From a checkpoint of a small contrastive image-text model.
Training: soap at rate 0.0016, 13200 steps, batches of 256.
Data: trained on larger renderings of crowded toy scenes, 22605 training examples, 149.5 epochs.
Rows from block 5 of the image encoder of a small contrastive image-text model, named by matrix and row number. Rows with one number belong to one neuron. Each number is 200 + 20 x the weight over its row's rms, rounded and kept within 0 to 999. All counts start at 0.
After each neuron's rows are labels from the 100 images, of 14848, where the neuron reaches its highest value: "responds to" is what is common among them. Only what is clearly more common there than usual is listed. The data: larger renderings of crowded toy scenes. In brackets: how many of the 100, against the usual share in percent.
# fc1: MLP up (encoder.blocks.5.mlp.fc1.weight, 480x160), inputs 0-159
# fc2: MLP down (encoder.blocks.5.mlp.fc2.weight, 160x480, transposed), outputs 0-159

fc1.241,198,167,212,221,215,182,157,168,230,206,195,206,179,194,162,187,163,207,210,200,198,235,209,231,192,185,187,193,171,172,184,188,194,203,216,163,209,180,203,185,219,208,209,175,207,218,195,196,178,209,174,203,209,201,201,221,200,242,201,225,247,164,167,222,240,165,162,201,237,172,195,205,208,224,166,207,208,209,194,190,208,201,167,213,141,208,180,209,175,165,211,170,152,213,219,198,191,192,212,235,201,197,222,191,152,206,220,209,199,198,191,220,222,204,167,198,231,206,219,195,208,197,185,199,180,239,203,199,201,189,223,209,203,187,175,179,181,185,176,191,180,189,200,188,214,175,193,220,207,183,214,196,194,198,195,197,199,215,200,200
fc2.241,182,226,197,189,216,219,218,191,181,180,242,183,204,203,195,211,206,197,202,203,220,200,227,172,226,168,175,204,185,198,243,214,203,223,182,203,206,218,174,168,241,221,191,195,197,234,202,205,223,206,176,223,191,209,167,172,160,177,203,211,194,186,186,185,174,190,196,186,185,187,201,161,212,209,171,201,215,222,199,192,203,235,161,190,231,173,185,195,237,204,214,210,211,214,172,206,241,197,192,229,214,197,206,181,224,196,196,194,200,231,209,189,180,187,171,197,198,205,151,193,226,195,205,197,212,192,199,193,194,249,208,206,190,198,165,183,206,220,197,209,189,195,229,187,176,199,198,219,188,229,261,225,206,225,186,215,188,194,219,143
responds to: count: two (53 vs 19.9)

fc1.6,228,262,238,198,165,201,209,207,201,193,219,206,192,191,194,188,223,212,226,174,206,181,211,215,192,209,166,170,188,243,214,199,221,201,233,215,208,199,226,204,192,186,205,208,175,230,231,215,182,194,236,204,189,183,210,221,223,213,208,147,211,173,177,212,212,218,188,196,191,146,192,216,208,228,212,171,221,165,193,163,189,202,214,198,162,202,176,175,198,188,223,176,191,187,192,220,189,235,204,204,191,221,172,210,201,181,220,208,190,216,215,200,202,193,182,204,223,204,208,169,217,214,171,202,206,220,214,216,190,187,197,220,212,213,221,178,240,194,171,195,196,186,210,192,209,201,184,209,234,193,216,224,219,160,160,178,195,170,188,170
fc2.6,171,203,206,184,198,215,206,211,199,191,187,162,215,217,219,179,202,210,204,207,226,204,194,217,218,210,221,186,179,206,170,181,208,224,180,216,218,214,170,198,223,181,237,192,211,200,225,232,155,202,204,215,197,164,197,208,189,220,184,191,188,213,205,235,145,219,201,214,209,210,206,190,208,203,195,209,241,177,190,200,207,208,167,222,197,233,223,199,228,177,191,167,204,196,249,208,186,197,188,186,179,199,195,173,200,153,200,221,233,198,191,235,189,151,197,175,217,167,227,202,179,169,185,170,225,175,229,219,210,203,190,184,168,189,199,220,196,215,218,161,201,214,171,195,196,187,213,227,183,189,155,192,207,214,229,225,196,202,183,214
responds to: yellow object (64 vs 28.9)

fc1.354,207,194,179,200,187,207,196,213,182,196,241,222,201,206,202,143,184,229,175,213,217,221,186,214,153,222,243,202,193,178,207,200,211,183,193,234,166,189,211,170,204,177,196,219,166,174,205,227,238,173,175,195,198,166,249,215,201,211,207,196,184,156,166,211,218,210,193,207,205,178,198,200,181,214,218,204,157,234,204,210,203,179,234,205,190,199,213,203,220,204,216,214,204,230,205,200,211,187,162,199,216,219,182,197,204,227,175,229,207,163,184,214,183,199,199,233,168,202,173,196,187,227,189,198,204,228,209,163,176,202,218,215,169,198,219,207,222,207,186,176,192,221,183,199,239,199,189,198,217,223,191,214,194,223,195,225,188,184,189,215
fc2.354,240,212,198,195,215,194,205,196,167,192,167,197,155,202,248,195,215,205,199,213,205,173,183,220,237,194,173,197,184,199,219,221,182,190,246,196,213,216,204,208,195,206,204,190,186,224,192,177,194,193,228,215,233,214,224,216,197,217,208,177,206,233,225,216,213,194,190,195,246,190,202,151,199,195,202,217,211,201,185,168,207,203,189,183,231,234,176,222,189,213,181,178,226,174,254,206,196,207,208,216,193,182,203,181,216,213,180,218,216,226,199,182,210,194,183,184,223,215,236,230,226,226,204,195,215,180,227,225,223,210,167,204,234,162,196,207,176,185,190,180,212,180,209,235,233,222,215,210,195,189,205,188,241,176,193,201,215,231,204,194
responds to: hammer (59 vs 12.4)

fc1.434,228,257,232,223,222,187,215,194,185,219,169,230,181,218,217,182,190,201,183,204,198,235,184,183,220,227,192,200,213,200,216,179,219,202,225,196,221,195,208,167,200,208,195,173,190,165,162,189,205,167,219,196,208,209,200,207,208,218,190,193,165,181,160,179,247,200,230,189,205,208,211,196,200,212,188,216,185,201,178,166,259,243,186,186,206,187,207,199,193,176,229,198,178,209,211,167,197,188,226,164,185,205,205,219,188,201,167,193,204,187,179,186,187,209,159,194,232,191,200,218,219,183,166,175,209,209,192,185,235,223,212,182,180,179,218,197,200,237,206,194,201,192,199,180,175,219,228,189,181,231,199,184,191,205,223,221,202,180,226,187
fc2.434,223,187,169,244,190,260,183,197,224,161,187,188,189,179,220,209,244,214,193,183,181,220,205,195,185,207,183,211,197,192,191,238,178,212,192,213,154,193,239,220,188,229,184,182,213,219,226,211,210,209,206,206,196,212,215,175,188,198,250,174,240,200,220,197,199,188,194,191,197,179,215,170,216,208,211,195,207,185,179,172,210,229,195,199,211,209,188,222,220,222,225,196,210,219,213,211,205,212,173,220,175,194,173,204,241,196,192,204,182,188,201,200,175,183,204,194,200,181,198,202,206,167,212,227,207,206,187,198,177,235,186,201,189,221,207,222,206,201,179,190,172,213,198,175,198,188,177,227,149,184,232,227,222,222,155,172,180,235,196,190
responds to: hammer (97 vs 12.4)

fc1.36,234,214,199,223,174,211,207,213,231,225,224,224,220,218,224,214,190,203,209,206,196,185,174,188,149,221,214,199,203,226,221,206,200,196,187,201,219,204,207,202,182,218,211,202,206,225,174,177,204,192,222,192,216,209,216,256,214,197,147,210,196,173,209,213,191,212,208,216,186,182,209,171,205,190,224,197,169,182,194,184,170,192,197,202,210,251,170,190,203,187,198,215,197,223,166,175,195,187,197,218,167,173,199,246,237,237,202,200,174,181,184,185,246,242,213,184,191,155,194,187,170,203,207,208,201,199,205,196,198,203,197,216,204,213,200,190,224,205,202,207,206,215,200,181,212,204,229,264,200,178,204,246,177,177,201,190,191,186,182,186
fc2.36,195,195,211,185,202,213,194,164,187,216,157,217,177,178,194,197,216,202,192,190,219,178,228,171,261,211,178,177,205,198,198,171,182,158,217,254,206,216,182,181,201,175,214,177,218,172,229,180,156,202,191,200,190,210,210,188,213,183,208,192,204,203,208,213,222,186,207,201,221,194,199,225,226,195,187,176,208,195,204,218,209,214,232,196,190,164,177,182,172,178,228,183,200,193,262,228,179,196,201,188,211,216,166,174,170,207,192,191,238,204,214,203,219,175,174,183,215,211,191,177,179,210,188,199,193,179,228,216,177,184,186,206,167,232,200,191,204,198,189,230,168,231,201,227,211,179,203,171,243,195,191,204,186,207,201,215,203,198,225,204
responds to: teal object (80 vs 28.5); mug (33 vs 12.8)

fc1.316,201,221,192,230,190,194,237,190,165,199,181,189,189,172,194,217,184,207,184,246,187,179,204,210,155,156,220,205,210,214,200,192,192,199,208,243,195,230,214,217,213,213,200,179,210,204,222,173,203,205,179,225,172,176,189,221,219,187,173,213,201,196,189,234,167,194,193,199,202,187,189,179,218,200,237,208,214,239,168,186,226,181,211,200,161,176,160,184,164,207,193,214,224,168,188,163,204,215,205,204,216,195,178,215,179,179,200,193,206,177,193,192,204,219,235,212,205,199,222,191,164,214,200,225,194,176,217,187,197,189,169,191,190,183,218,193,187,214,237,192,194,165,136,216,188,183,201,183,191,215,235,222,213,225,188,192,203,175,186,201
fc2.316,189,214,186,184,212,176,209,190,211,232,211,199,202,169,203,164,217,176,187,186,200,211,237,213,178,206,165,208,219,163,206,178,198,199,190,218,180,211,166,211,199,207,189,191,196,220,184,192,208,208,221,198,200,216,197,155,169,237,202,141,205,211,226,157,199,187,233,189,220,189,182,227,176,202,172,216,201,204,231,204,198,186,201,164,167,252,187,203,195,192,203,191,201,197,179,199,175,196,222,183,209,208,208,193,230,195,209,220,219,208,192,212,214,220,173,200,225,209,205,188,197,250,196,184,202,207,195,183,187,235,222,211,193,214,206,216,192,162,151,185,148,142,206,181,196,214,193,208,213,192,197,193,210,182,188,207,190,179,238,203
responds to: teal object (90 vs 28.5); mushroom (30 vs 12.6); its colour: teal (30 vs 8.5)

fc1.273,191,219,213,185,226,215,201,194,196,189,236,182,228,190,220,212,235,204,190,206,207,194,195,208,239,195,187,223,190,183,222,183,212,173,200,187,209,175,217,175,202,205,254,202,220,208,220,157,190,213,190,173,177,200,200,215,192,236,212,204,193,171,189,196,211,193,201,167,201,217,221,204,199,193,160,173,235,216,161,188,233,224,193,168,209,199,177,145,175,190,223,179,193,199,195,188,228,197,199,196,180,147,177,204,216,216,190,214,226,241,206,217,211,209,166,161,169,206,184,184,168,212,199,189,198,242,236,229,203,218,177,209,202,180,199,212,190,194,198,195,233,214,201,211,237,222,201,201,200,220,164,201,189,209,190,226,199,203,202,217
fc2.273,221,184,148,186,204,178,212,218,218,209,173,212,220,213,177,219,205,206,204,189,173,219,204,181,184,232,202,198,210,214,213,177,196,213,161,220,180,201,205,202,201,202,180,189,214,175,170,189,210,189,209,188,183,214,188,177,165,215,210,175,196,194,179,197,211,215,224,224,215,227,172,204,229,203,211,178,169,206,250,247,165,175,218,182,204,187,195,202,198,172,173,222,199,226,206,198,206,234,182,168,240,207,197,218,232,174,202,217,149,213,198,197,174,224,195,203,195,166,230,210,202,206,179,203,238,221,185,177,212,215,175,205,211,191,186,222,205,229,196,209,161,196,191,197,173,191,188,222,197,186,180,252,178,180,183,200,237,203,193,213
responds to: count: two (56 vs 19.9)

fc1.61,178,214,212,222,182,193,224,207,236,240,224,169,158,173,191,202,201,184,215,191,178,196,206,184,229,215,204,208,210,196,225,223,218,205,221,169,183,198,207,200,214,176,239,210,199,240,198,210,210,197,173,203,206,211,188,207,218,169,196,239,189,196,208,191,192,231,226,198,136,211,189,194,188,205,168,186,186,184,214,155,202,197,224,231,192,195,173,185,169,212,230,216,222,180,166,211,191,199,216,229,207,182,226,169,189,223,171,224,203,185,221,177,220,197,180,219,216,205,228,194,189,212,206,209,253,159,229,206,214,209,179,237,194,220,182,213,217,216,191,226,178,199,211,193,232,185,223,186,212,194,196,190,209,193,221,184,197,208,198,224
fc2.61,222,186,166,215,207,207,209,188,198,189,194,233,203,196,244,196,201,211,197,214,191,206,201,234,199,168,217,205,213,205,227,225,188,215,184,215,217,230,186,182,197,199,205,204,217,180,203,191,194,212,207,186,164,217,196,184,204,223,243,239,208,195,227,201,211,162,188,204,187,186,212,192,181,198,230,244,189,201,223,215,184,217,192,233,239,200,240,240,234,190,200,184,196,194,194,161,198,239,195,202,190,229,168,213,204,189,205,208,181,259,214,209,189,185,208,198,196,226,185,214,224,192,204,228,205,198,190,213,207,207,208,204,229,177,200,199,156,147,175,209,213,182,222,222,215,213,184,187,195,201,254,186,202,198,182,245,191,189,237,194
responds to: yellow object (63 vs 28.9); ladder (47 vs 12.4)

fc1.371,184,173,193,195,153,192,156,197,188,193,206,207,192,182,215,196,190,208,199,208,238,206,214,161,193,215,217,207,189,204,239,220,173,218,168,200,160,206,182,177,185,183,201,186,193,168,201,184,196,160,224,177,210,203,177,211,181,175,185,214,186,188,171,203,195,207,211,177,214,202,196,213,203,194,151,185,189,187,219,184,198,239,164,219,183,175,211,180,187,232,208,200,220,206,212,249,170,213,191,167,164,183,178,214,153,150,193,213,197,171,181,201,190,192,197,241,189,166,180,188,202,196,246,232,205,213,179,185,204,222,209,200,210,211,205,198,207,174,225,195,207,179,179,192,177,187,178,214,183,199,200,200,201,210,217,209,194,238,183,184
fc2.371,175,201,213,210,229,171,233,236,198,208,224,225,212,192,194,189,193,197,168,198,188,203,185,197,177,188,168,187,228,200,174,175,185,189,245,214,230,204,203,200,190,188,210,204,186,207,177,176,182,230,218,212,194,169,193,208,199,211,206,203,233,172,210,203,230,220,180,194,162,204,236,164,181,179,209,184,201,214,165,181,209,177,213,188,207,239,210,184,195,194,176,190,191,196,223,209,226,197,192,253,199,220,222,199,194,224,188,182,227,227,221,185,202,188,201,210,239,221,229,214,177,197,200,193,190,188,230,181,182,199,172,220,196,198,162,181,184,181,179,196,186,248,212,225,195,221,203,176,241,166,191,196,222,172,180,183,210,176,239,190
responds to: hammer (61 vs 12.4)

fc1.80,226,199,213,208,221,186,177,193,218,175,211,198,145,256,215,197,198,201,252,158,195,192,170,216,177,229,209,176,172,180,181,189,172,217,187,194,195,240,200,222,203,224,221,193,184,202,217,179,202,227,184,215,210,194,198,212,237,229,212,184,218,211,186,163,217,205,164,174,180,225,190,221,177,201,202,213,185,188,175,183,183,239,186,183,212,198,164,189,226,171,225,179,198,181,199,209,176,186,201,195,177,181,204,218,202,179,222,207,236,226,202,169,189,204,195,198,206,196,213,182,221,181,186,218,207,181,185,218,204,207,204,213,227,194,175,186,207,186,167,167,201,217,202,202,213,185,181,217,186,181,167,241,192,217,166,179,216,224,213,212
fc2.80,167,202,185,217,162,221,192,225,167,191,180,218,222,203,185,198,231,204,209,230,199,215,234,167,210,185,206,193,205,216,223,221,200,195,208,229,184,198,230,217,192,186,228,201,176,208,168,186,187,215,205,231,180,206,185,212,151,184,194,168,165,210,213,195,188,201,201,221,189,187,197,189,211,243,174,218,184,225,203,150,220,208,203,224,194,197,218,177,230,220,167,247,191,221,179,201,207,214,191,214,169,235,203,211,190,205,173,183,208,188,181,252,179,183,188,202,178,217,215,192,162,191,214,209,221,184,223,193,209,201,191,206,211,187,238,223,211,192,243,211,216,208,195,187,192,186,214,215,204,215,161,224,167,188,203,190,195,162,183,184
responds to: yellow object (73 vs 28.9); pine (38 vs 12.8)

fc1.260,197,195,199,218,196,191,203,216,221,199,232,211,198,198,196,199,207,194,252,184,204,181,191,235,211,256,184,190,190,168,172,211,198,185,175,183,211,213,236,178,217,190,235,178,214,175,227,174,203,214,232,195,224,207,186,202,174,205,224,232,189,212,174,193,174,189,186,183,192,223,205,227,199,209,219,161,204,217,162,182,171,212,211,174,211,199,175,187,204,233,213,230,224,186,193,205,172,232,199,205,228,196,192,209,201,182,164,201,162,212,204,215,189,233,219,201,213,192,182,204,170,190,230,157,180,184,195,202,186,185,195,224,193,179,229,163,181,153,200,189,196,209,171,212,200,187,192,208,225,205,231,213,220,225,180,171,181,174,190,190
fc2.260,220,222,197,215,211,240,207,162,204,198,207,222,186,203,200,194,212,211,170,201,216,220,216,195,171,201,247,194,178,206,239,211,162,207,226,221,237,200,170,227,218,214,176,215,202,192,223,221,176,233,169,204,191,214,199,165,217,233,188,217,188,194,197,204,185,194,222,207,206,167,221,168,234,231,208,220,199,230,224,216,164,225,179,235,195,205,214,202,199,202,205,189,172,216,204,196,217,203,221,178,178,210,197,186,228,218,226,191,239,213,220,172,202,215,220,186,188,199,221,173,227,214,211,245,181,222,204,195,223,227,197,244,207,180,182,233,204,229,213,208,220,233,207,192,197,189,174,194,181,182,189,195,195,182,239,192,206,187,196,195
responds to: yellow object (83 vs 28.9)

fc1.221,197,222,191,205,184,244,212,179,231,203,204,196,202,169,200,237,213,223,201,232,214,203,228,221,205,202,223,197,223,186,185,210,207,178,193,178,181,224,146,200,200,188,226,202,221,212,202,202,211,196,182,214,201,178,179,232,176,188,171,206,185,221,193,243,176,218,198,208,252,189,178,198,194,189,206,183,204,169,199,206,212,196,199,192,179,200,195,224,218,225,167,231,224,181,179,227,202,223,224,229,232,198,248,174,218,200,178,196,211,223,184,209,197,245,206,240,213,213,186,206,203,220,170,200,187,203,199,187,197,181,182,206,180,201,197,216,193,194,216,196,208,194,227,246,174,237,195,204,219,171,162,252,192,191,174,187,187,188,186,217
fc2.221,207,220,187,201,235,206,233,226,168,178,189,200,216,214,232,215,213,178,211,184,203,208,225,179,180,208,199,212,199,233,218,188,179,207,192,221,207,209,231,189,218,191,220,192,180,212,175,192,215,184,195,207,164,210,179,205,234,185,231,207,206,183,192,170,199,185,181,185,181,226,201,213,247,232,220,245,220,181,199,163,216,195,222,201,181,225,222,194,214,191,222,215,207,206,189,181,199,200,174,161,192,188,161,192,147,207,170,187,209,200,181,215,207,184,199,215,173,190,211,234,231,188,233,187,199,217,202,232,194,218,244,167,219,226,214,211,201,182,209,225,186,174,162,205,205,207,197,208,203,179,243,212,184,210,224,174,207,203,236,193
responds to: teal object (79 vs 28.5); its colour: teal (42 vs 8.5); pine (37 vs 12.8)

fc1.67,170,218,214,188,186,179,192,185,194,209,205,233,198,233,196,162,205,151,186,215,230,221,218,184,187,190,204,196,181,176,205,182,218,168,195,166,218,195,168,188,207,223,168,191,189,201,193,223,189,182,192,208,232,203,185,207,178,207,172,202,228,169,187,185,228,196,211,173,213,215,199,161,207,158,164,183,199,223,190,224,193,204,205,220,170,196,200,203,224,190,189,189,225,184,219,178,222,220,187,175,213,178,201,266,189,225,204,203,208,180,216,200,190,172,219,189,184,172,215,198,164,237,172,188,209,191,232,229,200,210,246,203,167,199,206,212,207,209,181,187,174,187,187,206,203,174,183,212,202,214,202,207,193,171,197,191,195,168,183,244
fc2.67,180,188,204,201,197,205,192,196,228,226,177,193,223,194,215,248,169,219,208,219,176,183,195,209,211,200,181,214,216,188,195,209,200,200,179,181,180,183,209,220,182,218,201,211,176,188,212,213,196,189,236,195,198,212,221,219,226,211,193,200,195,234,216,199,241,235,192,178,201,195,221,174,196,230,206,222,206,206,241,178,197,189,211,196,181,180,203,237,193,179,205,212,202,165,221,191,185,209,229,235,218,199,181,165,197,205,219,239,171,197,229,161,181,238,218,226,201,225,193,189,226,249,202,205,209,205,215,200,206,236,203,209,257,244,229,183,207,202,186,198,220,208,210,180,176,210,223,162,204,234,209,217,192,204,219,201,191,224,211,158
responds to: house (43 vs 12.5); umbrella (31 vs 12.5)

fc1.107,234,220,188,247,223,222,207,181,180,223,191,198,222,211,208,209,168,185,219,222,230,201,207,242,205,208,205,198,195,219,209,177,230,216,171,189,183,214,202,196,238,199,139,182,241,186,195,194,229,204,148,215,195,183,212,202,249,175,209,222,179,169,240,149,192,220,190,202,206,182,217,196,216,230,185,186,213,199,187,191,195,204,178,208,204,200,200,215,229,191,197,172,197,192,216,224,207,220,216,189,177,207,192,186,222,202,212,182,240,187,172,193,218,175,202,203,199,162,197,212,178,179,187,216,218,193,219,211,234,244,170,191,190,177,190,188,211,163,202,184,193,218,200,188,205,213,214,212,221,191,185,217,219,213,200,176,196,210,206,181
fc2.107,192,204,234,180,198,197,184,173,203,237,207,208,162,168,216,223,218,210,186,167,206,204,229,208,212,193,184,175,209,186,175,218,178,174,216,189,178,237,213,214,200,201,231,214,191,203,153,159,201,196,216,205,221,208,181,214,157,219,205,190,184,214,145,210,203,204,201,225,182,163,200,208,192,229,205,191,201,204,126,211,199,251,215,178,222,243,208,182,193,247,190,234,200,213,191,232,218,213,172,186,192,207,202,224,197,192,178,194,197,175,205,207,199,204,199,194,182,226,163,199,202,202,199,198,178,211,210,176,194,217,217,217,204,188,212,199,179,190,226,218,193,191,210,223,199,213,199,232,189,201,196,196,191,228,169,213,217,227,182,201
responds to: teal object (57 vs 28.5); candle (45 vs 12.4); pine (35 vs 12.8); bottle (31 vs 12.6)

fc1.135,177,182,191,201,202,205,215,228,222,209,173,180,183,214,173,207,207,184,170,212,211,229,193,206,187,216,155,161,186,194,169,205,235,211,187,190,214,189,170,219,203,215,250,190,194,208,194,213,177,190,236,194,206,212,200,213,187,204,184,206,192,197,174,219,240,189,201,201,191,191,231,182,149,206,187,196,221,181,193,214,162,205,211,201,164,207,188,210,222,199,193,162,167,190,153,225,177,183,193,212,180,205,227,186,204,237,184,196,179,182,162,192,184,205,210,229,195,207,207,219,233,180,210,214,207,204,193,198,205,180,220,187,216,191,220,152,198,184,212,215,165,196,161,239,204,186,166,210,187,171,227,206,218,208,176,170,222,183,183,206
fc2.135,173,200,221,224,182,199,211,175,201,199,220,197,196,203,200,222,219,205,199,205,179,235,227,184,196,208,208,196,181,205,230,170,180,191,232,203,191,185,205,183,179,181,181,191,177,193,227,232,190,229,191,208,166,165,200,222,193,206,195,220,158,173,217,214,198,188,237,163,225,201,199,198,187,238,198,203,176,211,184,189,213,198,196,162,178,194,176,187,218,208,226,173,188,219,175,213,209,190,212,197,202,158,217,195,203,244,196,176,183,233,256,238,205,204,195,197,207,215,157,197,194,236,192,180,198,196,205,215,188,231,177,201,190,222,212,191,187,181,191,208,211,210,213,189,206,212,192,194,212,178,157,205,250,260,189,187,201,233,198,227
responds to: teal object (77 vs 28.5); its colour: teal (48 vs 8.5); tree (35 vs 12.6)

fc1.415,179,216,215,202,178,221,205,234,201,182,220,193,207,178,214,175,229,189,197,264,192,203,213,213,223,198,178,180,179,217,236,203,236,195,201,168,197,208,199,184,184,221,213,193,242,159,216,222,196,188,210,220,202,200,199,196,160,201,197,203,186,203,181,189,210,172,189,192,217,189,191,180,209,250,165,228,203,177,188,218,209,194,185,175,193,208,233,217,202,191,169,204,197,226,206,212,206,206,202,229,215,228,213,193,198,200,196,234,157,224,206,200,179,248,179,221,229,230,170,221,167,220,213,197,228,206,194,209,206,211,189,194,173,169,241,186,178,223,197,226,236,175,199,200,191,204,236,187,185,181,203,227,219,228,210,210,203,205,188,208
fc2.415,209,211,175,208,217,172,239,199,176,236,170,225,227,197,211,198,199,147,201,176,196,205,193,184,169,216,181,177,162,193,190,205,212,212,187,214,227,211,187,238,207,201,219,224,206,189,187,178,191,207,219,191,202,172,202,184,223,178,204,181,184,196,235,182,209,243,231,202,219,236,185,218,187,179,220,199,232,250,188,171,218,201,160,176,171,177,122,219,188,214,204,205,183,211,174,187,215,203,187,171,191,195,192,198,185,215,195,171,205,177,196,209,192,156,195,206,175,191,205,205,216,199,161,210,171,205,205,207,235,189,213,188,196,216,204,209,182,209,177,192,187,195,199,218,219,193,211,208,194,196,188,202,217,181,208,200,164,183,171,194
responds to: teal object (64 vs 28.5); flower (38 vs 12.7)

fc1.243,181,185,181,188,212,190,211,211,172,222,201,189,166,217,227,215,218,200,217,208,223,219,183,189,217,225,192,198,180,190,216,183,205,158,172,171,232,200,213,188,215,181,178,216,184,209,155,220,176,190,202,233,208,202,195,185,177,174,209,222,214,203,213,226,218,198,199,197,201,199,190,240,168,193,189,207,199,211,211,182,183,257,203,240,199,191,189,188,238,201,194,193,232,186,190,185,208,186,224,169,185,197,218,189,171,199,190,177,205,142,202,231,184,183,203,202,184,206,198,210,194,205,192,191,153,184,190,196,208,245,219,209,196,179,227,194,207,215,160,172,228,155,218,208,200,183,194,178,214,226,169,205,205,243,211,178,193,180,222,174
fc2.243,210,186,192,234,199,200,170,197,194,184,209,184,205,165,165,218,218,185,183,203,209,175,177,195,171,169,199,180,167,213,192,171,184,189,211,171,202,206,208,180,209,225,224,171,217,167,203,208,190,211,174,205,235,207,234,175,202,173,221,206,175,187,206,199,209,213,194,208,227,179,176,188,233,196,197,214,215,154,179,227,170,201,213,185,196,233,195,194,187,180,229,177,176,168,212,202,202,234,196,201,203,197,196,206,218,211,221,235,213,217,165,157,218,226,182,215,196,218,185,170,216,203,211,176,180,199,182,194,199,189,171,230,170,241,219,212,176,213,165,224,201,200,184,209,172,241,201,243,178,204,225,203,208,172,199,211,187,183,185,219
responds to: count: two (46 vs 19.9)

fc1.41,207,223,249,222,176,159,197,215,205,191,204,188,217,193,201,206,194,211,214,200,244,213,154,227,166,201,229,221,203,191,198,190,173,178,185,180,209,237,228,177,188,178,194,200,196,215,200,200,204,213,180,197,186,208,165,167,211,228,231,205,202,213,202,200,210,225,231,204,205,181,182,205,172,223,202,198,184,188,168,190,216,207,224,213,213,169,209,169,201,188,183,227,155,187,222,182,178,181,182,192,233,218,192,185,166,207,200,187,199,209,193,236,193,213,212,221,206,173,175,197,206,199,188,188,185,213,181,211,212,207,200,181,172,203,261,238,183,184,189,205,195,238,177,218,161,225,197,200,176,175,194,165,220,166,202,202,211,229,208,198
fc2.41,212,201,207,182,240,218,186,203,189,232,184,226,200,231,164,194,221,190,207,178,179,203,220,179,220,172,191,213,174,192,206,209,198,183,180,222,191,169,178,212,173,223,212,173,217,161,144,195,228,207,224,197,216,219,188,207,211,154,194,216,194,157,181,203,192,189,195,209,198,222,192,226,221,199,242,236,176,188,201,224,196,209,211,208,217,192,229,230,173,203,214,205,216,203,167,172,214,214,199,217,200,200,206,222,216,209,206,191,198,180,205,177,193,215,216,194,216,234,206,185,202,232,234,237,177,194,246,166,216,229,204,195,194,202,169,214,222,236,197,214,221,194,228,189,196,223,205,174,175,222,198,191,191,209,201,213,218,159,180,186
responds to: hammer (50 vs 12.4)

fc1.54,198,191,216,190,226,206,196,217,167,191,191,204,190,215,208,176,205,192,211,216,180,198,209,169,160,189,189,198,204,206,205,206,206,192,198,153,191,184,176,243,203,220,185,185,152,233,206,215,185,213,191,189,209,205,191,182,199,204,208,181,208,230,182,177,180,196,204,218,188,210,204,163,218,212,190,192,209,204,162,218,227,206,219,198,218,219,185,191,209,173,223,155,190,137,230,179,170,201,215,189,202,214,190,191,188,194,171,196,197,229,196,242,244,244,192,196,216,173,195,197,201,204,184,181,214,193,233,185,189,193,222,219,211,199,158,199,250,171,173,223,207,173,204,191,211,179,186,200,186,204,234,207,152,221,198,202,221,201,162,199
fc2.54,207,194,194,235,201,190,226,195,224,220,223,170,189,193,207,175,222,163,180,197,215,175,170,211,228,177,187,184,213,190,191,212,195,197,200,212,157,193,245,167,225,201,186,186,203,176,241,196,189,191,212,221,204,174,184,197,229,234,224,182,186,196,199,205,196,218,206,193,209,254,151,202,197,168,217,207,184,160,219,160,195,205,194,204,217,195,197,191,168,233,171,245,182,223,194,194,187,177,173,206,213,193,191,184,223,224,179,204,190,201,192,182,204,193,207,194,189,212,208,225,198,195,189,232,181,192,182,215,191,188,206,205,200,190,215,247,180,199,225,177,194,180,174,217,197,216,203,211,236,203,188,201,241,198,214,164,231,211,242,178
responds to: house (40 vs 12.5); umbrella (36 vs 12.5); largest object: house (28 vs 6.2)

fc1.29,175,206,228,173,168,167,184,225,212,186,205,179,204,195,212,176,211,209,200,226,211,187,187,194,210,177,203,186,212,207,204,212,205,212,213,219,194,197,204,215,170,213,233,187,197,160,168,195,198,176,163,186,205,178,158,203,201,207,200,218,209,157,190,182,209,200,227,190,187,190,199,220,213,222,164,189,211,210,154,202,214,178,188,237,189,175,206,221,160,167,187,213,181,136,185,234,190,201,204,196,203,232,178,235,197,215,156,188,196,211,176,170,196,174,218,181,211,189,204,225,197,217,194,237,200,198,198,215,197,204,160,180,235,174,196,205,196,269,197,201,172,188,193,186,214,199,191,201,201,185,210,182,187,206,188,214,195,208,175,193
fc2.29,193,223,190,229,181,210,167,194,195,222,201,191,187,192,194,205,210,195,184,179,183,199,196,210,190,236,187,170,190,164,192,221,213,196,180,154,209,197,179,184,189,172,201,178,196,211,171,172,200,218,217,163,182,193,188,169,204,227,220,224,178,213,181,215,221,198,201,216,230,187,204,193,193,206,208,164,184,168,236,184,188,210,208,159,221,201,197,195,182,200,190,200,176,233,199,186,163,222,187,181,172,204,243,197,226,213,221,228,182,198,233,236,175,231,205,239,192,176,209,190,174,197,227,196,198,172,206,212,246,203,231,182,179,196,213,178,192,209,203,205,215,228,207,216,190,207,203,171,207,201,219,190,178,193,196,170,153,174,166,236
responds to: hammer (59 vs 12.4); count: six (40 vs 19.3)